Weights of a small segmentation model.
Model: 4.13M parameters, widths [96, 192, 192, 192].
Training: soap at rate 0.0027, 28500 steps, batches of 256, held-out accuracy 99%.
Data: trained on rendered made-up planets, 48750 training examples.
Rows from block 2 of a small segmentation model, named by matrix and row number. Each number is 128 + 32 x the weight over its row's rms, rounded and kept within 0 to 255. All counts start at 0. After the name is the row's rms in percent of the matrix's.
After each channel's rows are labels from the 100 images, of 14848, where the channel reaches its highest value: "top examples" is what is common among them. Only what is clearly more common there than usual is listed. The data: rendered made-up planets.
# conv: 3x3 conv (model.enc.2.0.conv.weight, 192x192x3x3, each kernel summed), inputs 96-191

conv.126 116 [117 104 138 137  83 148 112 148  88 111 124 154 151 164 142 128 168 115 136 180 137 131 189  98 121 207 110 153 113 108 111 101  90 108  97 117 158 158 128 103 147 108  90 107 115 160  69 140  97 205 144 147 139 177 151 139 115 109 164 138 149  97 122 115 127 128 158 114 171 163 149 141 144 169 141 177  94 145 185 165 145 115  57 145 106 137 122 160  98 165 121  85  86 108  92 114]
top examples: lava world

conv.145 145 [ 78  65  82 138  72 165 125 152 130 103 102 108 133 140 147 153 146 124 106  79 177 115 110 136 181 127 119 161 140 117  97  87 124 160 118 189 151 103 138 114 153 137  81 141  78  67  97 226 136 139 114 123 110 133 107 154 126 153 134 133 128  98 187 160 175 118 145 101 153 100 169 103 130 137 156 160 122 133 180  77 130  97 190 121 164 109 138 125 164 179 181 121  82 124 144  66]
top examples: lava world

conv.9 085 [ 96 158 107 151  87 166 100 163 174 103  75  74 112 158 131 142  89  77 149 143 180 202 178 171 130 139 166 166  84 157 111 126 214 140 177  97 115 110 162 170 117 143 150 130  94 142 124 130 165 151 177 142 186 126 123 121 148 144 171 103 170 143 118 153  75 147  75 101  87  81 119 138 114  80 131 147 150 120 163 145 103  76 134 133 106 183  50 183 122  98 126 110  61  98 169 128]
top examples: cloud-covered world; cracked ice world

conv.189 087 [139 112 112 166 111  81 144 171  59 180 158 137 113 169 155 127 107 105  98 134 160 132  81 169 145 144  96 153 105 114 158 111 133 160  53 166  94 209  85 118 175 127 115  86  93 108 115 102  92 127 157 114 104 159 159 182 146 175  96 151 161 125 110 131 172 124 113 110 114 162 123  87 100 121 165 119 135 200 122  40 128 136 175 126 136 160 174 121 130  91 130 115  81 149 177 132]
top examples: gibbous; cloud-covered world; cracked ice world

conv.17 110 [166 169 155 207 167 111 147  98 141 147 146 148 204 154 109 162 145 117 128 137 150 130 110 139 172 166 120 140 117 101 127  94 120 159  66 163 154 161 135 111 205 168 112 177 127 137 129 110  58 141  96 154  62  66 136 170 163 171 133 146 155 142 155 108 184 145 133 139  83 147 114 152  56 132 109 110 124 136 133  89  98 170 164 183 131 121 210  56 132 126  60 176 172 136  86 138]
top examples: gibbous; cracked ice world; cloud-covered world

conv.137 094 [110 110 140 134 157 131 175 117 120 142 133 137 178 126 126 139 105  71 145 137 113 146 188 146 111 187  99 240 104 153 171 176  84 112 112 115 112 113 125 131 182 132 129 109 141 206 145 155 177 152 160  89 147 114 120 163 179  83 147  78  92 116 120 152 151 166  74 102  65 175 132 142 168 129 106 118 102 128 133 127 156  86 119 204 127 159 120 121 116 152 138 143 126 107 149 168]
top examples: rings

conv.25 088 [131 134  66 122 123 157 115  97 114 155  67 110 106 173 136  43  62 134  87 113  92 115 147 143 170 190 144 104 110 120 159 101  66 132 112 149 101  98 142 153 119 120 105 158 158 118 188 134 106 142 158 194 133 124 154  91 112 123  82 143 151 111 152 125 136  76  95  46 155 132 100 191  53 112 164 125 107 182 123 148 126  70 146 142 103 121 123 140 117  93 140 106 126 189 156 145]
top examples: cloud-covered world

conv.109 114 [ 97 115  75 210 125 123 163 148 159 129 146  72 135 172 124 150  78 115 138 173 143  99 171 163 113 103 126 204  46 117 150 105 182 187 172 142 158 118 116 154 151 112 108  96  91 129 123 152 125 171 162 150 160 107  50 139 102 129 102 137  98  84 157 157 132  99 123 165 111 158 162 140 119  87 128 150 144 142 119 119 131  81 121 112  87 148  69 119 163 122 167 175  92  69  93 113]
top examples: full; cracked ice world; cloud-covered world

conv.88 081 [ 50  79 145  76 116 155 108 129 116  88 165 170 105 124 123  35 148 138 158 166 173  97 123 124  69 153 148 156 211 159 139 106 105 112  92 150 139  79 127 122  78 187 108 125 177 130 140  96  94 127  82 113 138 123  99 156 141 153 102 151 152 184 165 114 167  95 123 126 102 116 189  66 140 112 140 101  99 127 123 174 167  77 114  95 121 125 137 147 107 125 160 123 158 101  65 120]
top examples: cracked ice world

conv.59 116 [117 134  74  80 105 114 139 173 101 129 131 148  96 122 136 120  99 133 113 120  86 149 118 144 152 157 111 171 129 210  89 129 115 173 112 163 147 128 118 152 120  90 132 149 147  78 137 166 151 150 158 117  97 119 147  78  84 162 111 130 149  95 149 123 130  80 106 102 194 122 129 179  96  97 126  90 121 160 149 118 133  61 178 101 157 166 162 118 143  97  84 166  82 147 201  97]
top examples: moons: three

conv.94 121 [139 153 138 139 136  95 112 120 124 192 139 196 179 133 177 118 146 145 170 126 118  82 125  59 129  73  94 131 136 160 166 113 130 132  54 185 130 163 135 189 198  81 177 146 108 143 167 111 136 117 140 109  66  99 133 168 153 131  80 100  88 132 152 157 138 123 106 133  83 176 154  80 167 104 137 137 133 112 163 122 152 144 135 211 170  91 199  96  65 116 135 110 112 162 113 194]
top examples: half lit; cracked ice world

conv.163 094 [ 99  99  94 166 128 158  90 169  50 154 163 123  78 113 142 140 140 102  94 177 142 137  98 132 102  72 149 151 177 133 163 127 161 110 108 128 132  81  84 145 156 101  75 116  83 149  98  91 120 160 123  96 155 146 104 156 117  91 104 165  70 132 135  98 136 110 111 119 122 134 111 100 164 104 127 150 160 117 130 163 170 102 116 125 121 118  89 137 149 120 189 140 134 113  88 137]
top examples: cracked ice world

conv.3 095 [102 162 107 143 117 192  73 133 177 105 139 110 185 116 176 108  99 101 168  85 185 127 169 112 138 142 134 177 108 206 112 109  88 129 109 157 147 214  93 151 149 105  96  90 104 125 102 126 133  94 141 124  97 126 142 133 132 197 132 132 107 184 146 161 126 140 140 152 127 126 134  76 127 150  83 111 116  91 134 136 119 111 128 150 129 235 122 128 161 138 116 180  85 149 106 148]
top examples: crescent

conv.80 091 [121 113 208  87 125 154  90 149  73 148 105 113 115 122 123  71 176 144 135 125 138 126 160 125 130 200 111 132 123 129 154 154 188  97 133 157 186  96  46 125 140 116  84 122 130 142  71 181 111 104 104 183 106 132  48 172 141 133 106 165 136 127 139 141 220 133 103 151 145 126 128 129 130 177 101  99 152  32 161 153  98 179  93 123  79 137 186 136 129 159 112 118 138 107  95  89]
top examples: crescent

conv.51 097 [144  57 119  93 103  97 126 158 132 121 129 142 112 132 154 111  71 158 153  75 141 131  83  97 160 117 146 149  94 156 135 163 125 155 124  87 116 129 126 140 101 159 109 124 117 117 179 172 107 124 152 190 134 139 131 138 203 145 108  49 140 133 182 111 183 164 130 157 155  68 148 149 101 153 149 141 168 121 127  94 163 121  77 172 140 186 116 153  96 143  99 126  74 164 178  91]
top examples: moons: three

conv.177 088 [155  79 183 125 112 137  80 101 103 125  12  88 153 124 174 112 128 120 143 171 187  83 169 131 160 183  62 166 151 144  44 113  72 122 137  80 123 107 109  96 118 143  96 130 111 122 102 120  83 142 160 163 156 165 138  72 105  87 106 112 132 115 108 110  99 119  97  75 135 148  74 181  90 149 155 131 153 207 101  96 168 120 157 133 103 152  79 157  83 126 131 108  85  86 152  96]
top examples: half lit; cloud-covered world

conv.13 087 [141 135 116 150 108 153 106 104  62  50 169  78 141 169 169 147 108  83 139  88 125 108 145 152 134 136 125 102 147  89 132 104 107 119 131 110 102  94 151 123 149 136 136 109  84 114 127 178 160  98 138 124  86 174  47  86 113 144 126 165  91  97  90 142 114 152 117 132 124  69  88 158 131  96 154 163  97 156 136 133 113  87  86 172  70 201 179  83 105  74 165  83 116 117 136 163]
top examples: rings

conv.40 087 [119 109 113 106 176 133 163  74 114 153 138 111 144 150 102 172 142 142 114 168 114  81 106 147 181  71  97 156 135 114 213 161 100 119 123 202 173 105 111  68 152 125  67 161 134 105 153 101 124 162 183 149 147  95 121 127 116 104 178 145  87 172 152 139 108 128 110 130  98 125 111 106  95  81 137 158 141 101  58 126 153 152 148 110 172 137 147 192 187 106 181 110  74 132  94 102]
top examples: rings

conv.61 086 [ 94 143 121 140 118 124 191  80 157 116  87 111 142 160 142  86 123 122 118 193 160 117 148 142  96 125  87 124 166 112 154 125 139 116 127 139 101 121 117 132 121 118 109 135 123 141 162 140 145 183 127 158 123 124 102 156 108 108 158 102  86 124 156 128  98 140 138 154  89  94 137 122 177  52 159 121 145 102  60 144 123 102  89 137 150 165 188 169 122 162 180 126  73 176 123 142]
top examples: full; cloud-covered world

conv.175 096 [131 125 113 104 125 134 117 122  92 117 123 131 113 146 119 126 115 125 182 135 100 152  84  58 124  80 100 110 124 109  92 199 108 118 132 129 177 122 156 131  64  96 124 106 177 173 144  84 123 131 145 182 145 127 149 170 152  74 200 117  94 168  79 126 131 112 168 144  97  91 126  86 119 107 105 153 133 128 117 135 133 195  95 135 166 154 201 114 123 121 112 175  40 122 101 134]
top examples: glowing rim; lava world

conv.114 099 [ 55 137 112 112  94 128 127 128 142 103 112 164 136 113 141  88  92 119 136 149 133 155  94 129 174  91 122 125 142 101  74  79 123  98  80 191 163 126 113 155  97 131 152  94 121  78  80  70  88 130  80 117 119 133 132 114 151 189 160 115 105 161 176 151 171 136 123 107  42 156 161  59 180 121 183 158 155 146 149 139 210 136 129  97 129 124  69 111 144 135 160 155  91 127 125  91]
top examples: rings; cracked ice world; cloud-covered world

conv.133 084 [ 90 153 117 106 111 120 129 126 163 112 140 130  94  87 197 133  70 151  58 117 105 159 139  94 124  98 145 186  78 133 125 122  83 145 172 134 195 105  84 198  66 111 155 155 121 123 131 160 133 132 152 136  90  85 129 159 189 151 117 107 166 122 131 149 119 170 103  58 106 123 157  94 110 152  99 118 192 172 117 140 136 123 129 181 179 132 127 138  70 127 111 165 106 157  94 139]
top examples: moons: three

conv.42 100 [114 171 108 208 156 177 145 147 168 127  96 135 131 123 189  93  85 111 111  70 136 114 169  82 139 147 166 165 180  89 117  72 135  67 107 175 177 180  71 110 148  82 131 110 168 123 125 151 148 119  93 133  42 120 137 115 107 124 178 112 103 147 136 124 118 142 103  90 153 121  91 155 129 101 109 124 183  89 208 156 119  84  81 172 101 124 171 105 115 138 138 106 130 105 106 136]
top examples: crescent

conv.138 087 [ 88 157 110 120 142  93 146 113 152 133 181  99 158 166 113 126  88 125 148 127 112 177 122 122 154 126  75 170 119 126 160 115 156 185 122 191 112 208 117 188 156 152 131 132 118 153 161 130 122  76  90 121  85 123 122 180 129 167 167 115  97 132  93 132 104 160  96 180 108 147 135 118 109  86 147 155 133 102  93 127 120 155 208 113 164 191 162 102 156 123 126  84 111 107 111 191]
top examples: cracked ice world

conv.112 083 [ 53 134 147 157 188 151 148  94 150  96 154 146  99 123 131 193  90  89 155  90 140 145 167 149 144 149 132 139 128 155 141 137 116 145 154 144 113 153  87 149 123 118 179 103 132  98  93 115 169 124  99 108 104 149 118 119  55 183 118 176 142  73 109 115 157 121 133 152 101  50 116 132 126 157 173 135 148 151 168 141 194 124 128 130 119 132 144 131 180 120 168 108 119  65 107 156]
top examples: full; cloud-covered world

conv.48 079 [ 38  69 119 160 111 193 109 156  81  71 181 144 112 130 158 131  69 128 135 136 108 156 124 109 132  81 138 130 134 101 107  24 118 114 106 164 118 152 136 123 107 161 133 145  80 117 142 103 139 151 169 120 110 143 187  87 126  77 134 126  59 166 124 131 107 134 118 105 103 150 121 191 148 118 180  99 115 112  93 146 119  58 177 167 134 147 172 144 108 134 166 146 151 106 110 131]
top examples: rings

conv.185 126 [101 114  97 134 144 104 147 160  85  48 118 137  66 109 141 147 106 153 116  98 102 116 172 140 125 139 122 114 122 138 148 108 130 156 153 163 154 112  96 158  96 152 119  96 141  80 101 114 124 177 173  76  93 126 148 140 118 115 124 113  77 176 161 165 195 138 195  83 154  61 165 101 148 153 163 125 145 149  85 144 120 152  92 162 169 152 134 171  94 146 149 133 145 149 165 132]
top examples: glowing rim

conv.181 095 [ 92  78 190 133 167  84 134 134 137  94 103 128 124 166 190 109 125 158 125 191 142 120 148 132 137 147 133 102 115 110 111 111  75 127  96 106 172 124 170 125 155  59 137 133 107 147  78 107  97 165 123 189 118  91 104 165 159 147  89  88 104 107 156 139 158 139 169 113 145 134 125 150 124 122  94 166 134 126 150 177 120 169 145 103 130 171 164 183 157 166 135 141 113 144 117  33]
top examples: half lit; cracked ice world